{
  "model": "contrastive audio-text model",
  "input": "waveform_16khz",
  "encoder_shared_expert": false,
  "encoder_subsampling": 1,
  "encoder_width": 160,
  "text_encoder_width": 256,
  "text_encoder_mlp_ratio": 2,
  "text_encoder_qk_norm": true,
  "text_encoder_positions": "learned",
  "grad_clip": 5.0,
  "weight_decay": 0.3
}
Rows from block 11 of the audio encoder of a small contrastive audio-text model, named by matrix and row number. Rows with one number within an expert belong to one neuron, the router's apart. Each number is 500 + 25 x the weight over its row's rms, rounded and kept within 0 to 999. All counts start at 0. Numbers have three digits each.
After each expert's rows are labels from the 100 clips, of 14976, where the router gives the expert most weight on average: "strongest on" is what is common among them. Only what is clearly more common there than usual is listed. The data: single English nouns, adjectives and verbs, spoken by a formant synthesiser in many voices. In brackets: how many of the 100, against the usual share in percent.
# router: router (encoder.blocks.11.mlp.router.weight, 64x160, trained with AdamW), inputs 0-159
# up: expert up (encoder.blocks.11.mlp.up, 64x80x160), inputs 0-159
# down: expert down (encoder.blocks.11.mlp.down, 64x160x80, transposed), outputs 0-159

# expert 32
router.32:473496478516511545524484490519478465511477513525496538450511508456530471548543463496515505499500548533497511480450510547527487523492496469533516503478467530508534469450563495488481493472485516522511477503467475500469482453511555500521486482490518477479502481468511548483519499505456531541506467469478491520475539455557479493458501497468524515504509481505499503550500511509472511567517500497499459523500500486515488487529470506535489499506482503503484490492505518509477495518512506
up.0:465489514495519520485513514494518504481498524525461485485491541485524471489464523516517490488545549495456496477506484482522501534510444487498489553500441464516492470549520515481502489481504480538512513501483543493478476474507519473497484503483505514526479457467490435472389480473482497531476542464473473492503486488543494519550516483494482516517492509518499517527520516506501543512524517504496525508486499462517490546489511465486508551496509495506522477505513492500481502497522460
down.0:501463503519540535501450439542495480473523521441484491469538495515494501485479509465499494490516494488507506505558502539509535512471479487500515485484496509478452457492540491459475498496521469476510499508519481508497532482507468434499515486527513478477480482498513549507543508494482512496489473499493532485501513490484519518490530479518485484475504501497531441513506514513523483506467502446517485443504492443533475497500506517532492491509547456493457478568532506515497497459491506
up.1:461519491533487475472493486516473471512484503487463494502492514521527487507554476486476489493534469497555511507468464488537484486496501504503473487501501506461555472478499500488570496484528483470521534543497452509453485479482501500514495495486472501447516469523530449534562508521519515495480545525517484517477540480523494488481489464474531482508472521513483506508466515500520432486493552507527478497517527505487557511494480519541440489482506508495498504479511524494489474499501530
down.1:515525525518485497483494494456464509516523505532439476570483512476508531528476471527496484499480452516534464504517491444497487535443470490462476481488504523497499512489493447535494508446490508471509526534514550500533538487550496515468471493520485467499457464506468509503490484527522500518496507524461495465456485503501471515460489520484529490517502493478536508470477463469496500492503507529499460510537510504493470434492500505515528481530470478506473494481500489484497492484495465
up.2:555504476516493514528549497469502496510523482508499506488523502533509506543497466480514494492480534520523487515526466567483527480536505487509485464512492537489494525497521471546465490501460500479475486472476450481491461467493516559509488552479483494488498545532462521502519492508502536497509546495500457517472482445516487500507495514526492462577509505492513471489469482483527455466497522533509519518491542485511487446483529476502475504500532515463477522500496518518488490497461512
down.2:502518533529449519513457494500498494529510502540520469497486467497469484491495483533536488540517520500467481510529526485503437505470502495488550515571450520509504482513466493514531532458508520501467492532501533513498523519493499485521517464481506456523514484475443531484453503501511492507522486530491464492519584524498456502507499504537462452522494519501503536447507464509533515505501500523509501512524505482510508501473492502505554489560521485505485528483483505509483493489497516
up.3:480486526515524476494484465498499517512509539482477475491518511500479482513486511462513526527504483500567546464519525534509496481524471491441509504509470458501489493527485516459457477491471528490529488450483513487440525476487489515511498516486497513459529478455507547538458471471532478494466475500523485504537492483471483494451520509479536491422470499507522482499531489494490532473494518540483491538532507456509472470504531529500486512496502510518549500477474473494482514528502500
down.3:517441494501526484451468480505534518497506515494543519489526520531461507482492501502517503491515505497487492587489493527492457508439574518491520493483513457498494534481497535498489524511526511499504536471439538477489515497478508482554512533508512494514495474500517469500497457513535518504518515547517539506476514536494488500490486516491458496541496506490510488494489508537514451508494497532481484501531472553549504553513498487497460528534491521495490483535484482509514469528483484
strongest on: /s/ (100 vs 20.3); /ɝ/ (88 vs 13.1); /t/ (87 vs 27.9); /ɪ/ (86 vs 14.4)

# expert 38
router.38:476480491486518518476531459470482519482490469510501511533494491527491530539499453496469482515524517516499509531510500475477525498528490524451512460533500514505483502497553514534485464503514470452509461534489480511511515523478468474492471467486480512513468538491524512476520547485492502444480458476453506492508498527538502487520496529513522497458510510512466508470503489490534552500526505461449459469474519449503492471462479540518474531494495544499526501509460501547538495506495482
up.0:519509493471476510502469556523504481504522469515506519494516535486518493511488504471497467487500490517460519533533488444542532491478493522520523505507526505487495510516543519493551497513539474484501497507485498549487492524527558453515474528465512534461475538473465525487466519522479479499514534458531497500556478506498525481508530490487479490503506524469522485521531497482487547500491494499489476471439481471487454463468492565478496490504510497500513473518509496478494470497478572
down.0:496505535517509502468465529519490456534521482534503506495509502491484522523479527494460490509573512531468554463534536519483450497473496529525525509498498471487515546517492478480485504524476532480490485480516498473495493494504491513454513478550520509558520517507489485509525490508462541483518487475545473548490478468524502535465499539487464483511497462506512467504520500471522534520507502487512489436507524463501471546483499511495453479446502489553474494489507526520488500489516504
up.1:518494542519512448490529511480507520487515495495461505471502492552506516512540510517499495454456506494520503515460478543463474488500470491469467494457485534554515474508472472518472482528544500516514525514478494488477522486535496515518468459486516492502510501490530480544501504472488535526518494512486507520461512481521461520521478510480529516496512524522483488519495507511478410522472511509490476492497516530542462499490535535528498467491518464484519483452434526494538501516489458
down.1:502525537504499486556488498469500479512494479462534509475541506499473528488460480492546460537471509494539553500454504509476499464536491518475501506488500504512479530479519475521510514527490487571470526485458539508556479531498496500519469519490510458484475485526499488485480482536497506474481518506534499468494533512533481498494460475510493509507515511446530455535533516528528500467503523482523501461496501475488479478544467471496457522465508468503507518496505475529453532481516480
up.2:554520490505493482524504560545489538513482463498488507505546497491514494526504539475505465514535486503509488483517432481481521504530485508490561505475501471491494521496502509457497544477528506567510463512488479531523531479473466449499491460462495514500512543504533479510506508497526474466491513480484524468505512475486491495525525518493537502532514519551509516493489488481511505516481480465511527488584507485494523510506517549462467544506484485530492522498513466476517474509507509
down.2:529496515498506516510530496511495511469472481507508500490508465512530502500507469504476480477516474498488522566546516520506539515504469481475495554476511510510470522522523403552496507502473496500476546513479492537490544509474476488462506506524499520478484512501475499520543519498523523523476504490475500558506464487489525541500493501499469484538533509499526513501515480481540503509491511459456510486528503468516502551483456464454500511533482468497479494524470443481481470502543477
up.3:521481500521531523509478476546493476518496470486498480473505505477531500484505478514461506472486503536484525524473481498462484556504500516484480493475497524510498489524500511485511484487588504506508502486511474507451478517514487434536434510543503549537477501501536511498529547498511470495530440492517483528508544526496479478530489496488471490530498490489491480470515496514540528490502485530487504493505504492506471492532465496543506516498501524474445497474414513512534493504523527
down.3:481526519533476542472547477558521508492503494478459521492504449511498504498529530464495470488469481538512508488484471484484537497465478521544522514502529464476462495508450487454472502495505521471506461473508498493516477491516501504463494476456474497471483506524516520517479462524529433522515481491488521504499472522502480493453522490449496550497531447507467468443487543472517527452494485510508507482485510520544486498484510499481511501520529504496487507466512485505526491525484539
strongest on: /eɪ/ (95 vs 8.7); /t/ (76 vs 27.9); reverberation (65 vs 35.6); /ə/ (33 vs 7.5)

# expert 22
router.22:517529507520512489513496490505460508468497514503510520492507514540495537520499512486499508489498515541465486491491456492497469496544449511506517480507476506516468517500469490478505520529552484523469508530485455488469512517482487488503523470488555487466535532507533465471512499512543532468462539489464470490490500486517523494471498472536483516568496466526470504519432500503523515554508462492543504540500498480456471515510462506509498538518521482497543501490473508484486520545492560
up.0:549524527516448460496478552510494482469485487535506483518505467472516505519498479506508558479493477485468492516537525500481513493518529498503500469491464533518488564515450491566522494500505474507400527517489487507463484518489465493484493523502484505508508486493490510527540463530537486516510488547491495486480550516530476526493515451511520511492485520486480487481532507518514530462503498494455526501478469526483495522506478495505553455518522498495525507485486488502513499469481470
down.0:539513490486494533495536491477490497487442504506485547534480507501527491485509539494490555476463490576528506490498508495510491484471467551521501490462512499485493517477455500469502481463480524468510512466499500504528500479518517470499468497507462501518529495514507510481469463508480491495462476529474520483522537498592519506525507537501540500503551508521507550496486518480459498505478455543528499528480498459502480508527535488522454517479548475504525520484495478504509500503484486
up.1:431475474444503494492499496500501466486485508489503513479501522552515521519516532498530495488513500496463472481503494539487484487517473514497525476506524500499528440496494510477504533503521515505517537484489506487513488463493453480467542474510505529499529504504522500486508516518491448481507515479485492486522527442531508526567502505514475530500494487495518510512515485467475497493529453529506498480510475460486541544497478511522498491498477477500538461490404498493428488531531535
down.1:488476552468485506538472495475509533488499559512490494482487479503510576472493516476488490502458552499519497530510470531493506506533526515524524507487474522499480520448487476510511516525501453459470527507463480516535489526479520527462509511520495538509503487522461495502530494549513491557545552501500521488510494495509479509499484518486519471522495480501535539532507500486516487466469468501524523464535511490481463517491454491503523472524462542444503524461495496522523474504497491
up.2:542488521488482518494497451439503497490485514484512484516492496497517488493500471491525504500474532500502471579500464497480527507504497504456520538482487508525506523474490491500499478512460509508459528552517459473515495521509464493477490489516497492522491534454516512498497536498518522453481521515466475460488461516534480501497511532521514517527496478480589433497481519498489541489484532510485544490510463500503516524463497529453517479482503492506474466496454519495500484508499430
down.2:483509549490506468506474510505507515498471525521485491523483497496568514502478474467513522511493483553463527472470512474489479523524485535493505551487484520534506448487495498550489467532510547475500471552503478529468469527510517498531496467503490509541542503462485491482471475501500481493529481536520505469478537527514464512487543508517529538512467508497460527483468490481508531479502511541508529519466515547506545469507490504510501521504493497482515529517440508485493521519467450
up.3:506435487460508546491481500538471511507487520492503475487500489485496530558535539518483514517512509500516527454510555516509467495545514486530539513518479505496489488434495491497522476450496496509463530493483499491487466459484484470512535463515542448457533493491494502462504545536501516473480482523471496526551498484522499497448491489502500463477488545536538549477489513483464494506497482512522519518518491496522491499549504448516496485500479504509481530507521491489528504472507522
down.3:499516492516492471483515477535518507514488480542488479512493493502458476490501525518472515493489481484546502482509482503492538568468503509510496490544513493471478459464474507494470496532505488517500482511468470488489494512500491523484490499471468490543508560465452481494459483459446524518499488522512535450495537498533540493459497487507539496498507509491508508488500451520530513487475535517484483548523498522484504493478537528532485468473533528544464529528505496525420459518523511
strongest on: /b/ (67 vs 14.1); muffled (low-pass) (30 vs 12.2)

# expert 31
router.31:479491497477499500517543471479493483504510478489480506534514493520467516489496450499477489488522513512464487519483485558474505500478500515536489465477474482505546471475483515560520509526479481479519482531509474509548539448431540482475460502510515485547492519525521438506464522520522507527535494503488499548538489525524524515541485480459480487494506482476431513462521519536537516508519507486479499501538467486511501510510519455496500524543493514520520505490486529505486522516520475
up.0:535431493496497557498502536503464500513533466513516478505492508469489507499476557527471495487513495475533542490514510552503481469515511507533465486487482506485445484505512520510515468490483537525500530517485538551514488537528483508554472558502536480509488500503535474498522465518483485522458502512489516511471484466521477504497511506474534477503519496504494538517507525530494434441514493501467484485525472508489508511523527451481502500497506522512461493501539504524480545462522507
down.0:485453502535521474498503487519531499506537499444507472519500493467500517486475490491488489484505475469513492510501510488533495461476498497543499501461543516496501524516546482535536513488490537498466505487494497461467468527458541505503457476511506548526490494485516525525503527492480508474497545499495508536519466540454487506463500501519511558488486436503517448525435506508529502521478506497531518468475508526481464520477474513470513480530469466515479471502504488502425495510506474
up.1:473507498500458529489473520472520438507485480483501476489478483499542492494501513520527499502479489475476486491519542558500464457509513497540495520500510514469506510520564471498495527487535491496492498473544542467506520461475524558518536478481489494502480516522503525532504448479472484543538470536519477486493452542495514507485475490487482492469511499503507551477496531484483489528478504504519479485517547470572497502498519533501482502498457500486476450455495514470487509526513477
down.1:521513508443522496531473489508529515478535547465494444503463484479533494504517488485486494542477478500529530496498480488521503472515462513495521492480483509485526523539487521498547502486492554494492543501482502456509507497477496491507486487480490537422457489512517554536482522492474482518488511487516501474493546490467495519447511513502537510489554515498518479526513453464514474532494445479544480511515517524514512507542526501487504510525497529469511510532507504508484469495559530
up.2:490511524510510530516535536515494503497486520481513508531485523521494499511486518508503531548486519519457510555503456493550464462523527497478510513523508455516469489440476503540514484503508490469467459502459516511528502491506472445465498471533496491479522480507488505500508526516477492492453481505513527491450480563513497488507494498507503507479505479491511519472458488558489480527500538465522515480509522532522518508541518525424470499484519497512486532494487495506523563550484481
down.2:510483522510566554478526492506507473464493478452540520520488510511558496450542471562480518492482534515471519521483505517518482498493484491490473540460436527485511509492460492505501497502458521473462508521527520506501487533504515489487476497526532503496487482471492529552462466552474509490465501510483467518487502457515488493461480472536488493494482532499465473473491477515516503489494475496458515497523518511512477469524516478465500537522496520493530527524528481449490520469499488
up.3:498512497465497517529483511451490468503488487499514509491538501465519475495510496514489522565482500486514486485460539502518498503540516522484546537526521494463504468510454512505526529486532520520506498460478515483506493449437497489486484486517452517474510474495497517511549450499488507507493484507544493533484488514499538503454466518505448490467490510472480520480486476449496549494542482471513532475515527522543458490463489566486498498491499511499489558498526466504505509492525525
down.3:458511545469468501521473530492519495489509507522480471485489542486484518522518543493546496506472506491524491463501485512538470472535506486485501495491457468493532515484526515428496491488440492460517547518499537473505481520494513491496465527524462532433486457514495530497500493477521472536474493508526493493497507553452516462520513503527477535496494503489504466480489473466546478488516492501547489515512503494529511515447481533487505484510522467462534510475505477465519468510528496
strongest on: /ɪ/ (96 vs 14.4); /n/ (90 vs 20.4); /eɪ/ (85 vs 8.7); /p/ (85 vs 10.1)

# expert 35
router.35:546488470532477527512543481499473509481495465497487478523496495469505496524520470498490489451515467541527472522448514501454469488512484513509496453501512476483497526514514495529540512489500497505558484511513512469533478490522513517512514534499528496513513462488478488489529493522522534495503499557470515479493504493495473489528492482465449556533482520500549498472447479450540521543502525486489487480505555506556514495496527496457490517487515502495482508517440528515507541493517469
up.0:451500510470483473543487505495504461520529498523494495481521497487547509530495489524485484502525464502481476477522541492475503515529533526505512531491499484530496471425505542443464503558485464514543479502474512512468534511476481445525491517520494505483488489512470500501505520484510466508480510554524464477487562543490467521499538540510522517533512533512481501516457475458451519509504504523547498505478485484535480537494466480535509530493509492482496501506493475518494478503473502
down.0:492477527555506482535482556528458509520466513522482513496511534494498464486470509508478474477477474520507479557494469473559507519493519490522473468463515492527488493492533520525544482486446472503497484466498479501495528548485479518520513510504467505454510481516489529480481447483500531532533462524493488490542494499485452489522524485491518497515538500513500521473526480473508456461513473512493510520485529554523492478460485547497509513509503460506513508446513524501476499536472524
up.1:553503550484490473535519488488498496497493501514501472480511489505508490507478509493524529508483481505513535495521486509530486496497506458504462477506479479511523524548520495526500529532489502473532515479550512517496504439506460515466515529512539456495489513509489473516505497498492543436523477497489533524513440471479455556536517512518516519486508463518515488475537531508515513528484484535488484542512436504472502505453488510414518534515494500483492501483452537500509512519521505
down.1:495566493520507492463532494478502504528513535509470502493563461546490491513497507552506481468507530492463467547500520510523511496480455522537522517470526468524487486459453521527506511509474482519517532489473507492467520465500543516489475481488508489495505479514493524530496490495465486479465486523525519466452517522506468521441492492480530492516487493502566465454513529489492528518492466486467498528464462520492532489478492501498495487478466508514483487475519527512500483459524553
up.2:528490466495504517483553517506479514498490499508510530524520518493532488497519480507541508493505496478463461453551478461507526548487479503446497536505513500493486477473518516486494470563467494504481518508493511445472512496490523461493537481492510493504483448508515493513518535512501488482517482516518467518458530495550497490513524461526514526506522509506421521474472520477539523495510524501491475449508479521494503535477533458464488498536457517514479484485501488518496487455494564
down.2:495537524488485511490481516499505518495454532562511513547511500437484494506501510525520500497514502514475482524520571525527502526522465489494537494530490502512503544482503512524519504463473491479473449465510458534480512494521481514473534526512498485525483532522485481508484464515493494561518533459511462539483488509522493513494475523490508532506503556540495509500463514505505488481489492543529495506515511512503539494446476472468506512499457423484470522486478473514499501465463486
up.3:471473466492489472498524483488488472490465501551498486475507506520489509533518479480491498537497515507490500521533460474538502508470500512532470484520497480480514502523489471485467511551458499497491508480525508477505511476527546513439514502470491472527525507490516502510514516496530546486516491551481539514548531522485462469519512439486468509494498540565577500488523478474508487494489500521465492509516516578500511521503495512459513481490488496490530491485458512450469480499488461
down.3:491505528496500499523484495499464450489525497504490516462512447573501522479519485504471489497543525488511523485444511483509483487505494509536487488515491442465492515484486533480524548478550560487494511508480511529526510481482518462474519529510506502478509485479491473533519491539498526496490527523460499511472504537526469510472459478543498505514536512467523486461476541507494532550493519482504469505517477511503550500484524541486479502462484485460512524439491506534487473514524523
strongest on: reverberation (75 vs 35.6); /aɪ/ (64 vs 5.9); /n/ (50 vs 20.4); /ɔɪ/ (32 vs 1.8)

# expert 45
router.45:469445476511500495505477527523513481475505545511524519516493494520553515534533468502524515495494513472499501509497464503481484521518485470497532481506550515480479489555532491494519507517539514495504516521490502511477521492511475505559526491474481505491522432509537490515462512521541464514521496457494532534520464511490475534454469480492471494534502513535472525519484504491494549508522479548465474514477515516521469484498516519487523447519498482496499461492472547540449508554493507
up.0:491511462447496497535579462525534471492496507495514481492494484490508535466530523524455531522468524456507501492514488464461504450471518461527481546511500509532557503481516537490514509453465484480508493546485509482485510497462512457493482498515561530484527505503489506491504482542525514542530490529467510513468500532491520501513506512461493516500508474491481524476470485559508499520537483514529488513505498495526498541496479502523490500516480478494498509476539472546472526468483487
down.0:490459477499527454480447490502497495515512482533490504495481502539498471498504515493515562460501494544463495483513489519473482489465505449509456516478540502482509497500456480478509527463489535492475463490473494499561477516489497530504530521431483528559499488482509499520484457512493493501482498509486469490478503509549508472452435534476490528521474531506523477521491511536494535481505492505534478507535504505485525517477492534466495541470477497542509485471545524502493523500506488
up.1:517521505478491461492518495522477496505505522518492513488470532448531510520520486471499542512502487516550507504457504486463525486510527508510467435510479456483474462529517481441487542529505495501498521496505469473492442502502494510500501518485510526489513464516513530515494478472518545481495515485487491484500515532558528513506472508551493486460501522531543470510485481489436544503516510512488489539504493452510473492505548439484511513464520507498527528484487447495466460502496485
down.1:521493548513487490512450550477441458549499507500509513481427483511532496484492506464509511498482517510537484524510514491554497518452521526508477528472502454490549496512462476515509520516503462485478526524497501512506476527489550481481496485505478534530506521525479499530449498478480513518483488515502496459527522475504477494524496512472461519477481508498532496520475518494503497528472539516480521473526507497501488470486489534510512542531506520539526525500494485526479479580547489
up.2:480494466491489488511465493439504551515475510514517557516458503520547461528484499506493507477517495535505505527542498470477453472494502540545490447515494474475484493518479496533515525492518513489473536503472489545492484481502533517448543497520540494531520501483542476480563497474493546482512490523483531497495491518571471513531491497485464515507511495519517513481499467508496488466511489490513509506505502482452540518482510495438477540528494495476500484494516504494498466457520503
down.2:510477445468472476450495500471504531519483492479525490470519495470494501478507497487475524468485471501520459506492524496482464516463522457479505512519494488509535500475478504462500495524489532481503483523474510529527505495531485476487485517491506516466459507502510454512536469561496513536532471451525432489505430503497500521463543511476473509505477526513513465504515504498479514448501480501484539472534462508491510501474525454509523527527537494492484456517482511449511497501492450
up.3:526512464520491540523512474493508483501490457485476502477484486561516494445474496485516516481530537512507464463496490462487521476513486528493497489456485541493521523530518463552541466501512495477503505475471516481514504522505486517489497496459517460537517506527473464496548486512495548498499500525495460459542502501470503533507503523473471489510547501516489468489504522510458555465548496524522512452538497545487507477518487554461459496523465503487521468479480499502506523505499501
down.3:471547506491439501494500524495515543481477488468470504474499475474510520520495508496438446487471526504534504510492511555513499504486494501535521523516499521524498508493549509550497496492522496528485508541530493435497510545539494509498488495494479477520496499521499513501522496527538532484482490547502478473521472492509538466521539492469500512510481466495527497479515498490516539545492492562474517462565544480513496542490481469485487485486557504509490513495532471465539502490530492
strongest on: /ʌ/ (84 vs 3.7); /dʒ/ (84 vs 5.5); word: judge (44 vs 0.9); word: jumped (40 vs 1)

# expert 6
router.6:477529471485511500484556536530515505526512493530521492450471492479507464487524539512495494505478528481515469522506530478484497507472463537490479471484538505506481462450469494498470527486480528522464540519513471512516526464463459543514531474452496514544508530472545505484504477535490471490514460482509502516479511478468504502522534505530510521513476456523506464503492541497506514502478518479485534513469542494449533491491520500551486524475490527494534478527477533476489523468489465
up.0:548487512511515523503503463494504468504536500458501529505493495490511492490510468447472508485515464482488479490493503467465457541506451517474509505518478470505508532508497450481485490455484492435465464508467475477497495526517518510536505486485471480544527489476504466503518475526466486473466491537511471540504508524494495510487533521494506457504458544451499462518502474527533484552503516484524527529485481537561516533495473521495543513503526519515479490484507509474527493535521538
down.0:537504488488486501492508562504496540544517510490521497499497488509486546483514512498523499495512452446460512540509485490539543511467521488523459479473490543456506516453487432481491515531489514515535488468517490487494514500499547503504468523513502449484458516465497456496521504466475477519506447501521480514504477550469472521523509492479499464513511490476501495490495479485506479493454501503470516532470491500530461504500473533470507536502492498506445528462473456478489517536515480
up.1:552469504505475482471506456495510516478499511481477521499496488489466451566532518492539503496517487458498511509563464507484488531520541495471486486485442556508476488496485517511536530466470468513480495506507486477462546497450460462530512533488503524506487522503521507497522498505492516484490514509472493544453541450530488515504487512478534543507502517498500498497488507460472525517519501495500469502465511532534468490546477496491504502508540462492510460507538503451501504526491516
down.1:453497466449518474442489523491501475512524556493508535521509505486460511504505502496513481451519538467488510527527517529525505509540503552455485463500525506491523487482520464461502467505516481489515495463500497507505501522530488534507511538504481512493515501488482477517491489505517499500512515498451484467492509504474551530512489527532472480525515508470517547509510524503517552461522490523545478478508533540529515477504414494508478487482499545529491495497511488502461487440516527
up.2:467497484546501492496544539520509431477510494509511522500521535500516531509502486497472538491493533494468483489466509528489470503522492453517489463499501484503532459464518476482489515457462491495463500482497471498497503476533536525527510518532515513511476515511542544521500464501511493552478498519485450539467478442475520489542480496477495512516523525517456557519471490498525538498496493500467462515530538475480450520491489494527499534523500463538509527487485500482492488455483482
down.2:462493486471513492520416523500485495526522523535548475462520488489502513514511497505461503481519522469496487519478434524541493556487503540551506531475506457546489512506495526536482498491489500489506489546496525528506516498517534525521504470460500457454538506483496499496488499501479495491463461487513474483519567489493484493500487504487513473507539474529498519502494496486442525481521491518494464519490485474488493489470513484530513475486544454530518495474503450509474515529525469
up.3:507491498473479466502523528461515502535515488497493544519525476483518475512502478519540521509477457461522479487532530538538475487497482537502503460504543518499504513500585497520489509462547527552465517515443480519483487508528510522491472477526493493501490506493581472503478545488494485519540499502530484513510497538538510481540482488524508495488501498482446501486452505519494454507507510493523525470469501491480492460520482550463475523510519490495476481509512497513479509509516463
down.3:496492512484491447538495460486456525507495490498489532491468522517498503505494524541484481481529471520497512527479513486473526528505442493504520519465522516523490476508485516540526478491527474535516473469525489495496513469462482516510549459481493466480513474528524469516486535483475527517525468526516528491511490489499501491446520498489508497474528545557506496478506514500483430526502491498455523527463470505510476539535471522548430482482467472487483474521520496542523513502528500
strongest on: reverberation (100 vs 35.6); /ɪ/ (59 vs 14.4)

# expert 25
router.25:494500516487513460507532492487519464541497462486465556500487504507527521513524507486517472508499479522518477488549507539454529492517490516467496496487512493493499503457544446523491510518474505489496494480493514524501456508513512520489525497503490529476546533464495480539513423515494517470511464500482499510533535498544469503500502521527501481480525498521515461472506495468501447476498498440517488521454476545502544486470435469469501473506491483483465491526453515514505474466494478
up.0:531536519493483568492459471501526513503521495495497477507525506502480460545503468506520493530482510508449475526489497503500488502495560511481512515502519463501466544441514512524491529488539499488434560497504493467480485482471520477456485538457474504524479478510484504514490486488472515477472507517514486526526506518505499515561497526520501502555473486488491503528476465558505499476539496495484489518495504531480503495481503494490539487537528533535516478456483511533490444471496497
down.0:481475520496541471520512533484516498494476465454465515504537444494504476515485515515464497520490518478498476535478478568495508503527494509471450546497487486490532473506518480517545484535533508515486515487534526533536496513536457468495495465483516518488522514534517537492535496494480502531509513472511444480490495556508517470548520503484485477476526476481484500527506528532510506493534528466501495559500481510504538463490487504514447486527523484472463464523503481497470520499463488
up.1:448518512520497535501487489513519482493498488479508514485490519455519490487455486522485504531507485465489470489511531497516479453505471486466470544500500517481529517482485475474510473472460513506495483537473572516522516510535521501499535452504490541514501504516502490463475465536506469524492486549491502500479442475515479521466503506534507478499507467527498526488465488485498498471503568489513513543500530540500497570534478456509463508507495484492509523488554489458482525539520509
down.1:439503484536455480528497525479536501538480543521512467494527509518450499505538467518515521465482521513504559485509494538524507487470495512543511451504506525524492555475516509491477474478482526518537498448507474515512518475462527531515514497503484509551476505532455503492514510507509523493466471451479522540492525522486452524547486488502532486483520495512499522489521466478460498497510524533487478472458497482543502520522488474510445511502533525490516480498517496474495530500521490
up.2:519494487486552488489477490470524470518494473501513479528499470528488498490489480509488494515516468539527518475539494468488481558486502521465459463495547497495504564516511496505537472496489512475500492515457491542487517481522531471561495493489506485515502546512520475510541477482481477477506474485497521515566485488515478508486515497525508519492474456523547511455532492513517469477515484523498468473516528511516512501494508506472521510480484506487461489505394514500542478487544494
down.2:495511462465472529484489522500478482545520491479469492470518435535493482549508516486462521527530513508530506486498483518483539503455468506509533456532460508520508497546555499520518476482518509486488479499500481507496491493527476463540472491498484512522541522457514489514520545537503535520536541508501515471509495465479523504510470548525461476513500519510471499481499500516473482493481501551488508510490512480473554510513488432482511513531441525497482510542495514534508499475498474
up.3:533472504480480465474498515512491474526492532509451500521473524529468486495544522479494465486496481527495479510554496494491520515513496481541489505485493515534508488487517498494520513509541508477451488562540485490494494470479449439541506519499479489522499457450481517473499552456532495467500517457495493488461522542507509472532543496535500461490499511485512491519514462492484526512510491477519492471468503505478459489527545435502481499544520515508476499512501522500480457547506502
down.3:469492540441504521513521476514529523497490499480529519511511531507488515512455555518467490524520497455539488531523499488505480525559493468477525488477548465486501481494509466517466530553493480477532505499517451529514561526480486490513523513527517492505489526497548480483488523506519516513545516490506534506502473537510493489516489516477537496492474523469495521441480480490487488492519451518472529559480505493482496500515526510449494451508494515519491503532481491474511510466453468
strongest on: reverberation (100 vs 35.6); /æ/ (79 vs 8.5); /b/ (32 vs 14.1)